A small audio captioner, trained from scratch: 5.13M parameters, decoder norm rmsnorm.
Rows from block 9 of the audio encoder of a small audio captioner, named by matrix and row number. Rows with one number belong to one channel. Each number is 50 + 10 x the weight over its row's rms, rounded and kept within 0 to 99. All counts start at 0.
After each channel's rows are labels from the 100 clips, of 14848, where the channel reaches its highest value: "responds to" is what is common among them. Only what is clearly more common there than usual is listed. The data: notes from a synthesiser with random patches. In brackets: how many of the 100, against the usual share in percent.
# convs1: first pointwise conv (encoder.blocks.9.convs.1.weight, 288x288x1), inputs 216-287
# convs3: second pointwise conv (encoder.blocks.9.convs.3.weight, 288x288x1, transposed), outputs 216-287

convs1.222:52 68 48 40 60 63 62 45 50 33 48 41 60 49 65 54 59 54 33 52 50 48 34 53 29 59 62 56 44 44 45 61 50 65 58 49 54 65 57 38 70 42 37 43 50 46 51 35 41 56 53 33 61 60 58 69 39 43 48 67 46 50 53 53 61 40 54 44 32 54 67 43
convs3.222:54 69 52 33 76 53 57 39 62 24 52 44 42 41 40 54 49 49 55 56 29 54 41 63 46 56 54 59 58 53 44 39 31 59 47 61 50 59 60 55 46 35 49 36 48 54 52 41 41 50 49 46 72 37 60 43 58 60 55 45 60 50 37 55 58 54 50 53 42 56 55 50
responds to: filter opening (52 vs 19.6); hard sync (49 vs 10.6)

convs1.60:35 48 60 46 36 49 52 45 44 51 35 52 46 51 47 49 63 50 40 49 62 46 63 47 36 40 39 46 51 50 49 54 44 44 43 41 63 41 56 43 42 46 43 62 55 50 47 54 70 45 42 26 65 44 54 61 80 53 51 30 60 57 49 55 60 47 67 46 36 54 65 52
convs3.60:47 59 54 53 57 47 43 69 48 64 50 56 50 44 52 52 40 48 68 44 62 48 49 69 47 45 49 54 55 40 54 64 49 50 54 54 45 68 50 31 45 47 47 70 48 47 66 68 59 41 17 50 53 48 61 42 57 51 61 53 63 66 51 33 44 46 47 41 50 60 49 44
responds to: swell (84 vs 24.5); echo (79 vs 23.9)

convs1.198:49 49 56 50 50 52 55 39 57 54 65 19 39 58 65 55 54 61 44 58 45 26 56 53 66 66 60 42 46 45 51 35 54 53 45 60 55 54 50 60 60 45 48 40 33 47 54 52 45 44 60 59 60 54 45 62 63 54 44 33 65 65 46 54 39 43 59 56 58 41 56 55
convs3.198:41 43 33 47 49 44 41 61 48 36 52 51 56 50 47 45 46 53 51 63 55 70 39 53 43 51 43 45 61 40 56 74 48 75 42 51 57 39 45 49 67 61 43 61 55 45 35 33 37 55 51 47 73 38 39 47 46 48 54 44 61 43 46 35 56 44 42 42 57 56 55 49
responds to: filter closing (89 vs 19.9); resonance (73 vs 15.3)

convs1.24:59 54 51 55 40 73 53 49 32 50 49 67 50 45 51 56 39 61 41 75 58 40 47 54 57 41 45 49 18 53 41 56 52 66 45 52 53 52 45 61 40 49 42 60 59 43 52 53 56 42 50 51 62 61 48 42 55 70 46 42 50 21 54 52 60 45 56 60 35 48 43 62
convs3.24:52 45 42 39 47 36 43 52 35 28 38 40 46 43 64 53 40 54 58 51 40 42 67 62 52 54 52 23 55 44 50 77 58 30 52 50 41 65 33 42 42 34 60 32 38 43 56 61 47 46 38 45 38 56 38 50 62 45 42 50 43 29 38 47 57 49 40 35 56 40 63 76
responds to: text has "pass" (90 vs 59.6); resonance (47 vs 15.3); inharmonic FM (37 vs 9.7)

convs1.43:42 32 49 56 44 49 29 47 34 46 52 52 43 47 54 55 58 44 41 61 40 45 48 66 62 59 49 44 35 51 43 63 44 48 59 41 36 27 45 52 42 42 52 44 39 44 50 62 55 49 54 72 63 53 49 54 62 48 48 59 27 50 47 45 57 51 60 27 53 42 56 35
convs3.43:48 55 64 42 41 37 60 66 32 43 60 37 43 48 48 46 52 50 56 45 66 55 54 52 45 59 47 47 46 47 51 55 45 48 51 51 39 43 50 58 58 41 53 47 34 40 48 70 52 42 51 38 64 47 57 64 37 57 71 56 73 43 52 67 37 29 44 45 43 40 67 48
responds to: pluck (50 vs 24.9); triangle (29 vs 9.6)

convs1.177:56 50 44 57 61 57 45 49 51 50 43 61 52 29 56 68 49 48 46 45 57 31 56 54 63 57 59 48 57 58 53 71 43 36 51 45 51 62 36 31 47 47 48 48 59 56 56 40 51 57 49 26 51 56 58 59 74 45 52 45 44 46 51 51 44 45 55 45 41 45 53 42
convs3.177:49 44 34 65 60 47 33 31 41 62 39 31 56 43 42 41 52 42 65 48 43 45 72 35 62 49 53 36 60 35 52 75 55 46 55 72 51 33 38 42 55 55 36 40 43 57 52 35 46 32 45 55 49 33 54 65 68 62 32 53 48 36 56 70 62 50 50 50 56 44 53 25
responds to: filter opening (98 vs 19.6); band-pass (45 vs 19.9)

convs1.250:49 47 48 55 40 43 50 77 41 51 47 35 54 41 44 71 63 49 43 47 57 36 48 68 49 50 51 58 44 43 57 51 48 51 39 56 58 43 55 67 32 39 65 50 61 37 35 56 48 54 63 32 52 63 49 58 49 53 50 33 59 45 67 52 37 47 45 46 46 53 56 52
convs3.250:49 51 36 43 54 54 62 52 55 55 54 68 58 53 50 21 63 55 29 57 58 42 51 45 63 48 63 44 50 54 32 67 45 25 48 52 44 57 45 50 58 41 56 64 61 35 53 61 35 31 37 53 55 37 61 51 49 46 58 49 51 54 52 56 36 48 40 67 56 63 36 46
responds to: pad (67 vs 25.1); saw (39 vs 9.7)

convs1.212:64 67 55 47 51 49 48 49 53 52 49 44 50 29 53 51 57 51 52 60 31 56 57 62 45 44 54 74 73 74 58 41 37 52 44 34 54 52 47 58 52 43 48 43 26 38 46 59 41 43 56 31 51 50 48 35 38 51 61 34 49 43 59 60 53 34 38 48 55 58 44 53
convs3.212:32 44 54 49 77 57 61 42 42 49 69 37 52 51 52 56 52 52 40 55 49 53 43 61 57 60 36 44 51 42 49 45 49 60 59 35 40 35 52 55 54 41 33 48 49 49 48 61 48 63 46 46 64 38 34 54 51 71 58 36 63 57 48 54 62 50 48 47 43 43 37 46
responds to: filter wobble (52 vs 19.7); high-pass (40 vs 19.7)

convs1.119:59 40 52 52 49 49 74 69 57 62 46 36 32 85 41 52 41 49 55 50 61 63 50 59 44 53 51 68 47 65 52 52 42 51 52 45 60 27 46 48 39 42 62 29 53 30 47 42 51 50 50 58 55 54 53 46 53 65 48 28 59 46 44 34 54 53 43 60 57 47 54 45
convs3.119:54 47 56 21 46 50 58 59 38 73 54 46 31 34 51 45 51 50 36 48 45 33 48 42 52 49 53 52 40 30 44 34 30 76 49 57 38 37 35 60 53 42 48 47 42 71 59 43 42 46 56 39 63 46 63 69 40 58 48 57 58 52 53 46 44 46 42 58 53 51 31 38
responds to: filter closing (72 vs 19.9); resonance (51 vs 15.3)

convs1.68:51 57 46 43 19 67 51 48 53 59 44 41 49 42 28 66 44 44 43 52 51 33 43 47 74 72 45 48 56 53 36 44 53 50 55 47 45 61 66 64 37 54 40 40 46 37 50 49 24 47 59 50 46 36 48 59 45 45 44 51 54 58 44 50 49 55 57 64 53 41 35 53
convs3.68:46 43 49 55 45 58 48 43 40 60 51 55 35 51 31 57 75 55 45 55 39 43 49 39 51 53 34 77 67 40 61 55 54 63 65 55 40 57 49 49 56 42 51 39 49 51 34 57 57 50 47 48 57 43 41 61 42 63 31 32 43 47 51 36 44 62 56 48 47 56 46 42
responds to: pluck (79 vs 24.9); tremolo (67 vs 24.5); bass register (46 vs 22.8)

convs1.274:31 45 36 75 52 40 30 52 55 39 46 36 58 51 51 62 48 49 48 64 40 31 38 57 50 47 45 57 48 53 57 42 48 53 64 59 46 50 62 48 63 45 36 63 73 50 35 43 44 38 34 48 66 47 52 48 42 40 63 43 55 64 44 57 45 43 43 60 60 47 54 52
convs3.274:55 49 66 46 45 43 51 48 48 49 51 51 59 65 58 53 48 56 54 44 44 59 65 39 74 59 36 42 51 50 51 55 39 55 54 53 44 50 46 50 32 64 45 48 44 59 35 60 45 58 71 25 32 63 62 48 81 56 37 57 54 65 36 47 52 55 71 58 45 51 67 60
responds to: echo (48 vs 23.9); filter closing (43 vs 19.9); resonance (37 vs 15.3)

convs1.71:38 51 53 59 60 56 56 47 27 66 50 59 50 40 39 49 58 47 51 65 46 33 70 53 40 49 44 41 44 40 49 45 60 34 29 56 57 46 48 61 54 56 35 48 60 51 47 44 50 46 55 56 52 47 47 76 40 54 49 63 67 34 51 49 54 56 51 54 60 44 58 55
convs3.71:63 38 70 55 39 45 54 62 54 39 55 48 57 57 48 59 55 41 53 65 53 48 42 71 51 54 47 52 45 43 45 60 53 82 57 45 47 61 49 37 55 55 43 60 38 54 53 60 51 67 44 46 49 45 46 52 60 46 52 55 47 47 65 49 58 37 41 35 43 57 49 65
responds to: filter closing (83 vs 19.9); notch (72 vs 20.4)

convs1.74:56 58 48 40 46 50 46 53 68 39 46 59 62 47 49 48 34 34 40 42 42 47 57 53 34 59 40 40 70 34 32 54 52 43 71 54 44 35 44 68 50 51 54 62 53 53 45 59 43 43 68 34 48 46 54 69 53 44 42 66 62 53 50 56 47 55 43 53 37 57 47 45
convs3.74:24 57 58 45 29 59 51 27 43 48 52 35 60 39 54 60 46 48 58 51 40 62 48 28 56 60 49 50 47 32 40 58 70 43 43 54 58 53 65 59 44 48 58 49 59 45 57 26 39 55 35 40 69 47 44 46 53 51 52 57 34 54 49 50 30 45 48 50 72 39 52 33
responds to: filter opening (74 vs 19.6); resonance (49 vs 15.3)

convs1.196:69 53 42 47 46 22 34 66 51 50 45 22 33 48 53 46 53 52 49 50 51 47 56 41 48 56 64 48 46 38 36 48 64 56 61 48 48 43 47 54 54 73 47 63 50 58 59 44 64 42 56 53 51 45 52 56 64 18 40 60 43 44 58 46 51 44 39 49 57 38 41 36
convs3.196:60 44 63 36 40 34 33 57 56 53 53 51 40 37 44 36 39 49 43 48 55 46 36 46 47 48 53 63 51 52 48 61 43 49 59 52 53 54 38 45 45 49 55 72 48 55 65 57 59 52 47 37 59 38 54 62 46 36 62 49 46 59 57 39 65 47 62 57 59 62 34 43
responds to: gate (73 vs 25.5)

convs1.122:53 61 54 36 58 35 41 44 51 43 51 56 52 67 45 43 49 38 50 64 55 60 45 51 46 44 51 52 49 52 59 40 29 85 67 58 58 43 38 50 50 53 48 54 40 37 53 52 63 56 43 52 67 41 74 51 61 50 58 58 56 47 53 45 35 52 33 62 46 61 50 55
convs3.122:51 29 52 50 21 41 43 41 58 68 39 48 51 52 39 61 47 44 46 44 70 39 51 79 56 33 48 51 50 46 47 51 57 36 54 66 51 58 68 51 37 46 43 66 36 63 52 74 39 67 45 40 47 23 48 46 51 41 56 40 49 66 50 43 45 57 63 52 53 46 55 56
responds to: pluck (59 vs 24.9)

convs1.73:45 43 47 50 37 52 56 47 50 51 68 60 56 52 47 61 46 62 45 49 49 58 50 40 60 57 49 55 39 48 55 47 58 47 75 59 39 48 46 46 43 52 67 62 66 58 58 40 46 54 43 44 65 60 35 49 31 45 42 39 54 54 45 56 47 54 46 48 56 62 58 45
convs3.73:66 50 46 55 61 53 46 30 28 30 46 62 43 47 53 49 68 64 48 48 56 53 59 57 49 41 59 45 32 38 59 58 58 44 63 41 54 37 43 55 50 45 50 53 42 35 62 59 40 58 55 44 43 42 56 40 45 45 45 47 54 56 51 62 72 44 32 56 52 51 54 54
responds to: filter opening (59 vs 19.6); resonance (50 vs 15.3); filter: band-pass (42 vs 19.9)

convs1.188:64 32 50 57 44 55 45 37 51 47 57 32 46 36 60 46 55 63 58 67 30 46 54 41 54 32 62 64 40 51 39 53 59 68 34 46 44 55 57 47 64 64 37 53 50 59 41 42 57 60 29 47 53 67 56 44 53 36 41 69 46 56 64 69 38 61 41 42 39 56 51 21
convs3.188:59 52 50 30 48 59 57 51 38 51 53 40 53 30 51 67 49 70 50 31 45 52 48 62 48 29 58 39 41 51 37 42 59 48 44 38 41 50 44 45 43 46 50 40 54 39 58 44 51 58 56 50 48 29 43 35 44 36 70 43 65 47 72 70 42 55 75 52 55 59 60 47
responds to: echo (50 vs 23.9)

convs1.51:38 57 52 51 42 59 47 57 52 52 31 50 58 61 40 62 44 50 60 53 40 48 46 51 35 55 49 58 57 48 48 45 44 69 52 49 40 69 59 85 43 52 31 61 50 40 36 66 61 47 49 45 67 45 46 34 59 45 51 28 53 44 52 56 54 40 42 58 52 37 38 47
convs3.51:55 59 58 52 44 45 58 53 41 67 43 64 65 43 48 40 55 38 59 45 27 47 67 40 64 57 43 42 46 59 58 31 55 55 48 41 28 44 44 40 50 44 47 45 49 58 58 47 36 41 50 46 43 55 43 48 62 46 51 53 46 37 58 31 29 47 40 51 51 42 51 34
responds to: tremolo (74 vs 24.5)

convs1.189:53 42 49 48 46 54 55 39 53 58 53 34 24 56 46 61 44 54 31 50 51 54 33 45 59 59 51 51 45 53 60 42 61 50 58 48 44 51 57 46 41 53 44 51 35 69 45 50 47 50 58 28 44 41 43 37 55 55 48 46 55 44 53 52 52 69 53 50 58 62 35 57
convs3.189:24 51 49 32 56 48 52 53 63 48 55 54 78 58 52 41 43 40 51 61 46 50 33 56 49 40 68 54 50 53 54 55 49 48 31 55 52 64 50 51 59 51 50 40 44 47 48 46 47 37 25 59 61 44 43 54 47 54 58 44 50 36 44 38 48 64 35 51 62 40 61 46
responds to: filter opening (55 vs 19.6); gate (55 vs 25.5)

convs1.170:62 33 61 64 52 42 56 36 38 33 37 64 41 53 52 58 39 51 53 60 41 74 42 59 61 45 60 60 50 56 20 53 66 52 60 75 44 62 63 56 59 44 40 51 47 43 56 47 54 48 52 49 60 46 46 47 56 52 45 61 56 39 41 42 51 38 47 58 66 50 45 48
convs3.170:32 78 30 63 49 47 39 47 48 49 47 60 54 45 56 56 61 55 47 56 59 44 55 71 34 59 59 47 50 43 67 55 36 60 53 47 34 51 47 53 68 56 62 51 44 54 56 32 60 74 25 49 27 56 59 47 50 57 52 48 46 48 46 55 51 37 45 32 61 47 31 52
responds to: filter wobble (68 vs 19.7)

convs1.200:52 54 37 43 47 36 52 62 58 46 52 51 43 32 71 50 50 39 52 42 55 65 53 43 41 17 57 45 46 39 44 51 32 48 51 51 54 51 59 45 56 40 47 59 54 32 61 55 50 40 65 48 48 27 49 54 47 51 57 34 40 59 42 54 61 70 60 48 56 55 47 45
convs3.200:47 49 28 43 51 59 71 47 54 58 63 57 59 70 43 58 59 46 52 45 64 31 47 51 44 30 47 63 39 47 60 50 50 50 47 44 65 42 66 32 57 49 45 46 35 47 43 57 56 62 46 54 58 67 40 63 47 56 66 51 33 59 57 56 54 57 65 51 49 46 33 33
responds to: swell (51 vs 24.5); filter motion: fixed filter (43 vs 20.9); noise (30 vs 10.2)

convs1.33:53 64 33 36 45 49 45 54 59 53 58 52 61 44 64 45 64 55 74 58 70 55 37 39 45 53 56 70 51 51 68 43 33 53 60 57 50 51 68 54 52 51 60 47 72 52 43 76 55 31 43 56 49 75 37 46 66 60 59 51 60 43 62 49 55 50 39 36 51 38 59 40
convs3.33:58 71 35 64 48 42 56 54 48 49 60 51 21 57 39 64 44 38 50 45 40 64 69 45 43 60 54 35 53 49 70 44 49 47 39 50 33 54 45 56 57 56 69 44 63 53 43 63 34 43 52 36 42 60 57 38 39 45 47 39 70 62 65 54 49 58 42 68 51 33 35 46
responds to: text has "pass" (94 vs 59.6); filter wobble (72 vs 19.7); gate (52 vs 25.5)

convs1.246:44 38 39 60 56 54 50 57 47 63 34 52 49 49 50 57 61 49 38 64 51 39 62 49 54 50 53 55 44 43 43 47 38 49 51 68 43 28 43 27 42 54 56 41 44 42 42 32 53 45 61 52 52 36 39 57 42 46 67 49 50 65 49 53 36 54 53 29 56 56 63 59
convs3.246:42 64 51 55 35 50 43 54 48 47 59 50 34 37 56 61 42 54 50 52 33 46 45 53 74 46 41 51 72 43 44 49 25 61 61 55 58 54 46 49 46 57 44 52 43 44 44 57 47 49 34 57 68 52 74 59 51 59 48 24 38 50 49 52 49 38 60 51 42 58 43 56
responds to: tremolo (96 vs 24.5)

convs1.181:61 28 43 50 50 52 47 45 44 41 49 49 45 44 65 46 54 57 51 56 53 59 45 55 58 54 56 56 65 49 58 55 56 70 41 66 53 72 40 40 59 52 48 52 58 66 46 55 54 51 41 44 65 01 38 46 50 46 52 36 47 52 48 66 60 36 59 35 55 40 55 54
convs3.181:49 53 51 62 59 46 54 57 65 52 37 54 55 54 54 44 59 41 60 43 34 50 50 49 62 55 59 58 47 59 63 47 32 21 53 65 33 44 54 43 39 64 51 46 55 42 60 63 41 51 60 58 38 19 46 54 59 57 50 56 49 58 54 59 41 41 39 66 60 53 42 34
responds to: swell (97 vs 24.5)

convs1.112:29 55 50 50 31 49 46 44 61 51 40 47 45 38 27 74 71 63 56 57 61 56 51 54 68 53 54 33 50 50 46 56 45 49 51 62 34 54 49 71 48 57 58 45 38 67 64 54 62 63 50 44 51 74 78 34 64 40 65 40 51 40 59 60 52 63 47 42 69 53 29 53
convs3.112:56 50 48 67 72 48 51 66 37 59 41 62 56 38 46 39 42 57 27 51 69 49 42 80 49 29 52 59 38 58 38 39 62 56 36 50 69 51 54 71 41 54 47 47 53 35 29 50 40 61 45 53 50 40 43 51 55 57 49 50 59 63 49 57 59 45 46 44 43 48 47 50
responds to: pluck (51 vs 24.9); low-pass (41 vs 20)

convs1.52:36 57 44 51 25 47 40 35 54 30 63 40 47 49 66 41 43 28 49 42 63 56 54 42 44 51 48 53 40 45 47 33 72 37 55 48 43 59 44 41 58 50 42 40 52 52 43 46 48 38 43 56 41 77 54 63 58 35 48 52 42 52 31 46 41 53 48 59 62 38 34 46
convs3.52:59 44 46 42 52 57 57 69 49 33 53 65 67 57 55 72 38 51 43 42 64 61 53 42 56 55 53 56 54 69 44 50 75 45 68 55 43 50 30 49 39 54 53 59 46 69 46 35 41 48 63 45 42 65 47 57 39 62 61 57 54 57 48 52 42 34 43 46 60 46 48 74
responds to: swell (54 vs 24.5); harmonic FM (29 vs 10.1)

convs1.110:51 62 47 62 64 49 61 71 56 48 47 46 52 33 54 65 68 45 32 45 39 42 59 52 52 58 51 65 43 51 63 54 45 43 53 50 61 47 46 60 78 40 57 64 44 48 56 63 20 68 52 44 41 68 51 68 48 41 53 40 56 44 67 59 66 54 51 41 67 39 45 43
convs3.110:40 43 57 46 60 50 41 53 45 58 40 45 47 43 53 47 63 62 38 46 46 59 69 55 45 43 58 23 38 46 69 51 46 54 47 44 54 68 42 40 24 54 58 55 39 42 38 58 04 70 43 49 33 47 46 45 62 32 62 39 44 35 31 56 48 63 36 60 50 48 47 55
responds to: pad (59 vs 25.1); drive (54 vs 25.5); saw (26 vs 9.7)

convs1.179:41 46 55 58 36 77 50 56 51 65 69 40 59 64 61 60 52 48 43 50 47 45 59 46 38 48 44 42 57 66 68 60 39 53 60 42 46 47 40 52 48 52 52 32 57 56 54 48 45 34 47 72 64 48 53 50 41 51 29 58 68 39 68 61 51 43 64 56 53 49 62 42
convs3.179:55 49 50 42 53 35 40 52 60 38 52 35 43 56 36 67 57 43 51 39 59 54 46 45 55 39 40 32 55 53 49 26 43 60 25 36 67 48 53 56 45 59 53 71 41 47 50 57 39 38 52 46 45 55 51 47 44 63 43 54 50 49 47 54 32 43 50 65 49 47 66 52
responds to: filter closing (45 vs 19.9)

convs1.202:47 47 65 57 57 55 47 45 51 36 45 40 35 61 61 49 47 39 58 46 64 61 39 47 52 35 67 39 41 48 45 63 47 38 66 53 49 55 55 33 46 65 51 41 61 40 38 48 50 29 54 53 56 58 48 56 58 21 49 50 61 39 58 53 43 59 49 51 48 56 54 54
convs3.202:58 52 63 42 39 60 59 55 60 35 66 49 46 61 50 51 51 45 62 53 49 63 46 36 57 45 52 50 45 55 43 57 45 54 30 43 49 52 46 49 50 55 38 55 43 62 52 25 49 63 45 45 51 48 47 49 56 60 52 57 33 40 54 53 55 71 47 54 48 66 53 35
responds to: filter wobble (42 vs 19.7); high-pass (40 vs 19.7)

convs1.230:30 52 55 49 66 56 61 52 38 62 57 44 47 52 46 50 48 47 53 40 52 59 29 49 53 62 59 47 49 70 61 34 42 47 43 32 61 51 45 58 47 61 50 47 41 46 56 39 60 60 38 52 43 60 63 62 41 48 42 36 42 38 60 57 43 54 33 61 46 53 46 39
convs3.230:39 51 65 53 40 64 45 41 61 45 33 64 61 49 47 34 52 30 30 40 65 66 53 58 45 56 35 39 51 53 55 46 52 51 59 40 46 52 47 37 34 45 72 49 43 49 34 65 54 47 42 53 60 30 55 43 29 45 72 65 41 59 69 52 73 46 40 44 61 48 54 37
responds to: pluck (80 vs 24.9); noise (35 vs 10.2)

convs1.84:42 62 50 45 58 48 36 56 49 53 45 38 50 35 57 64 46 56 62 54 41 47 60 53 36 33 51 44 67 53 39 47 53 56 50 54 49 52 47 64 50 39 53 42 69 43 49 39 44 37 75 18 50 40 52 52 50 45 43 64 36 40 46 29 56 44 77 69 66 54 54 54
convs3.84:51 50 53 50 63 45 48 73 50 54 43 58 43 45 47 49 45 57 48 40 48 63 54 38 43 37 59 38 61 55 33 60 50 41 47 40 62 36 50 71 57 52 48 52 46 57 38 57 48 45 38 75 47 48 36 43 50 47 40 29 43 38 54 28 46 58 40 36 67 52 54 35
responds to: triangle (74 vs 9.6); bass register (62 vs 22.8); filter: no filter (42 vs 19.9)

convs1.168:47 68 49 57 52 41 38 67 71 78 45 59 40 51 46 49 41 70 29 54 68 54 43 48 54 47 48 56 45 44 47 36 43 51 32 50 58 46 77 50 52 60 52 45 51 50 44 40 38 49 50 49 48 39 56 51 26 46 49 62 48 45 32 37 52 39 50 55 54 45 62 61
convs3.168:43 43 45 60 41 52 54 46 52 38 34 40 51 56 32 53 69 49 52 47 57 52 39 58 58 34 48 48 71 36 34 66 54 47 49 48 37 58 62 56 63 47 41 69 49 53 55 46 45 41 40 38 28 49 33 55 59 62 52 39 53 68 46 63 62 66 62 56 60 61 48 44
responds to: text has "pass" (92 vs 59.6); filter opening (76 vs 19.6); gate (57 vs 25.5)

convs1.221:42 37 46 27 43 60 58 43 36 52 46 62 47 49 47 57 47 69 52 46 45 62 45 38 07 52 52 43 63 40 57 35 35 48 40 47 35 43 47 44 48 39 46 52 43 54 55 56 38 52 59 37 63 45 44 40 57 41 46 35 67 61 57 53 49 57 23 59 39 43 31 58
convs3.221:66 40 45 35 50 60 69 52 54 53 51 55 40 64 43 54 46 46 30 69 59 61 70 44 59 60 50 50 59 56 57 47 55 53 62 52 53 64 58 49 43 41 79 54 44 54 49 47 61 62 55 52 65 60 51 44 68 50 48 45 58 48 81 39 68 54 42 57 55 46 33 56
responds to: pluck (81 vs 24.9); noise (33 vs 10.2)

convs1.247:41 62 62 51 33 69 43 63 36 45 64 51 53 36 54 59 53 52 41 66 46 46 62 61 68 36 43 49 71 57 42 53 50 47 59 49 64 40 46 44 35 61 47 50 65 49 31 55 59 47 37 45 57 48 54 38 49 52 49 43 50 46 54 59 35 39 47 55 44 53 55 38
convs3.247:22 49 45 64 55 63 38 54 54 60 50 41 59 50 47 60 50 53 48 37 60 41 48 53 54 56 52 48 54 44 55 53 36 40 56 44 57 50 59 43 60 51 72 45 57 31 65 56 39 44 26 33 42 60 58 48 51 41 61 53 51 47 59 50 52 21 51 55 59 50 61 46
responds to: gate (51 vs 25.5); hard sync (37 vs 10.6)

convs1.248:42 51 48 59 56 43 60 49 43 50 35 40 59 52 33 55 42 37 54 36 49 50 42 48 50 37 33 59 49 63 36 40 50 57 55 24 58 48 40 57 45 61 46 53 37 57 56 53 45 50 60 54 60 51 40 57 55 34 45 40 53 57 33 44 50 46 37 61 36 60 50 68
convs3.248:64 44 47 52 46 38 43 45 58 53 59 40 54 58 68 55 47 39 49 67 29 64 39 53 23 36 64 47 34 52 61 65 61 47 40 45 50 40 64 45 48 49 57 64 45 53 52 51 54 40 59 53 52 50 46 69 38 56 38 51 41 35 48 47 56 74 36 59 44 28 70 56
responds to: text has "pass" (90 vs 59.6); filter wobble (77 vs 19.7); gate (55 vs 25.5)

convs1.157:54 58 47 56 59 49 52 56 58 66 64 44 45 37 68 44 50 54 53 37 52 42 51 42 32 60 52 47 47 53 59 62 41 61 59 47 47 53 40 48 38 51 45 55 56 49 54 47 39 60 41 49 45 38 51 31 39 39 47 60 34 55 47 56 65 43 57 31 48 32 56 39
convs3.157:50 52 50 58 47 51 48 53 47 53 41 49 40 47 43 46 32 58 56 63 55 38 54 41 41 36 60 48 40 46 45 47 60 47 37 52 49 41 43 51 50 53 46 50 44 53 51 40 51 62 52 53 57 41 55 36 44 48 45 55 54 45 60 62 53 59 51 58 37 58 52 45
responds to: tremolo (56 vs 24.5); vibrato (51 vs 22.4)

convs1.56:34 48 50 63 32 56 62 59 66 49 44 55 33 48 41 63 56 32 55 58 49 55 49 60 53 38 43 45 47 44 53 67 58 47 50 35 49 60 58 37 68 47 35 59 62 47 37 51 56 43 50 38 44 59 53 38 38 44 49 49 54 55 41 58 57 35 46 45 50 52 54 49
convs3.56:58 50 51 63 38 59 64 31 49 51 51 53 47 55 58 61 53 48 37 42 63 53 57 43 35 57 46 44 49 54 44 50 55 53 35 36 55 62 56 18 41 60 39 49 49 47 51 52 52 38 46 39 59 46 40 58 37 55 49 61 57 35 43 45 44 60 63 39 31 56 43 73
responds to: triangle (30 vs 9.6)

convs1.117:48 60 57 43 57 44 35 55 33 53 53 47 39 43 64 47 52 58 64 51 55 55 40 70 41 35 47 42 40 59 19 45 60 48 44 52 37 42 44 35 37 49 59 43 46 61 58 33 51 42 44 47 58 42 41 53 40 68 42 50 47 54 57 51 50 45 43 58 60 27 40 55
convs3.117:32 57 41 56 44 50 45 44 40 47 49 46 43 49 51 60 66 42 61 35 58 50 40 52 39 27 51 55 55 40 46 48 36 42 37 31 48 57 44 50 43 39 54 66 65 49 72 48 53 55 44 58 51 44 57 37 55 46 46 41 47 64 51 42 46 52 46 57 66 36 75 51
responds to: pluck (81 vs 24.9); bass register (50 vs 22.8)

convs1.166:55 48 47 59 62 61 51 35 42 61 43 37 48 44 55 58 52 50 58 52 60 54 51 66 44 54 52 31 52 52 54 39 59 69 46 52 54 57 67 44 46 49 54 68 63 64 54 44 35 55 58 41 69 65 58 61 50 56 50 75 56 57 49 44 46 45 42 55 62 54 68 61
convs3.166:41 50 49 62 31 51 46 45 37 49 43 53 59 57 60 56 50 50 35 53 47 50 46 55 37 54 47 56 34 34 62 59 54 50 57 48 47 41 53 63 45 38 67 44 70 38 54 41 40 51 48 40 60 53 39 55 47 59 38 63 52 34 48 43 42 40 49 53 47 40 43 35
responds to: pad (61 vs 25.1); drive (58 vs 25.5); noise (37 vs 10.2)

convs1.182:46 44 44 46 55 62 47 56 58 57 42 39 53 46 64 57 61 37 59 47 61 46 52 46 58 47 47 47 50 17 49 54 62 52 65 53 51 44 58 55 54 50 48 63 84 63 61 47 43 47 48 27 35 30 35 43 41 44 54 55 60 46 76 37 50 36 64 46 43 69 49 43
convs3.182:43 49 52 51 50 40 64 50 64 36 51 52 55 47 68 40 45 40 41 57 47 60 44 59 45 48 22 42 63 52 42 64 44 48 47 57 76 65 49 44 36 57 46 58 62 50 54 58 57 54 45 57 58 64 68 38 52 46 73 52 47 32 42 51 58 34 46 48 62 51 41 49
responds to: gate (55 vs 25.5); square (41 vs 10.1)

convs1.64:53 36 66 44 36 50 34 60 47 59 57 50 32 63 53 50 60 53 70 69 60 43 54 53 35 43 73 48 35 33 51 68 46 56 51 60 44 50 65 47 36 52 53 50 48 48 58 40 52 49 39 39 63 37 53 50 58 49 46 46 52 46 45 49 54 63 50 54 48 42 43 37
convs3.64:55 50 47 60 60 49 43 61 45 48 53 41 40 41 43 76 60 43 60 46 49 46 45 54 50 76 68 59 41 56 31 60 55 43 57 43 57 53 58 41 48 54 26 59 53 34 50 36 54 55 47 52 59 66 37 63 74 58 50 70 47 69 33 47 57 65 37 55 47 47 60 44
responds to: triangle (59 vs 9.6); gate (56 vs 25.5); no filter (47 vs 19.9)

convs1.169:39 62 45 42 48 28 38 56 45 29 56 26 56 55 64 50 49 49 48 51 48 52 43 67 45 29 61 44 34 47 43 47 63 39 42 55 57 47 55 61 54 71 51 38 53 56 49 37 66 56 69 45 58 54 37 53 58 51 47 42 28 57 53 57 51 62 36 32 60 38 63 47
convs3.169:46 57 44 49 66 54 54 50 48 55 47 46 43 49 54 54 46 60 50 78 61 60 48 40 52 41 34 61 50 33 41 63 49 53 49 40 57 50 55 43 29 39 50 48 45 27 46 39 43 54 38 42 56 63 42 57 50 28 58 46 54 51 48 48 47 49 54 26 40 39 55 57
responds to: echo (75 vs 23.9); pluck (50 vs 24.9)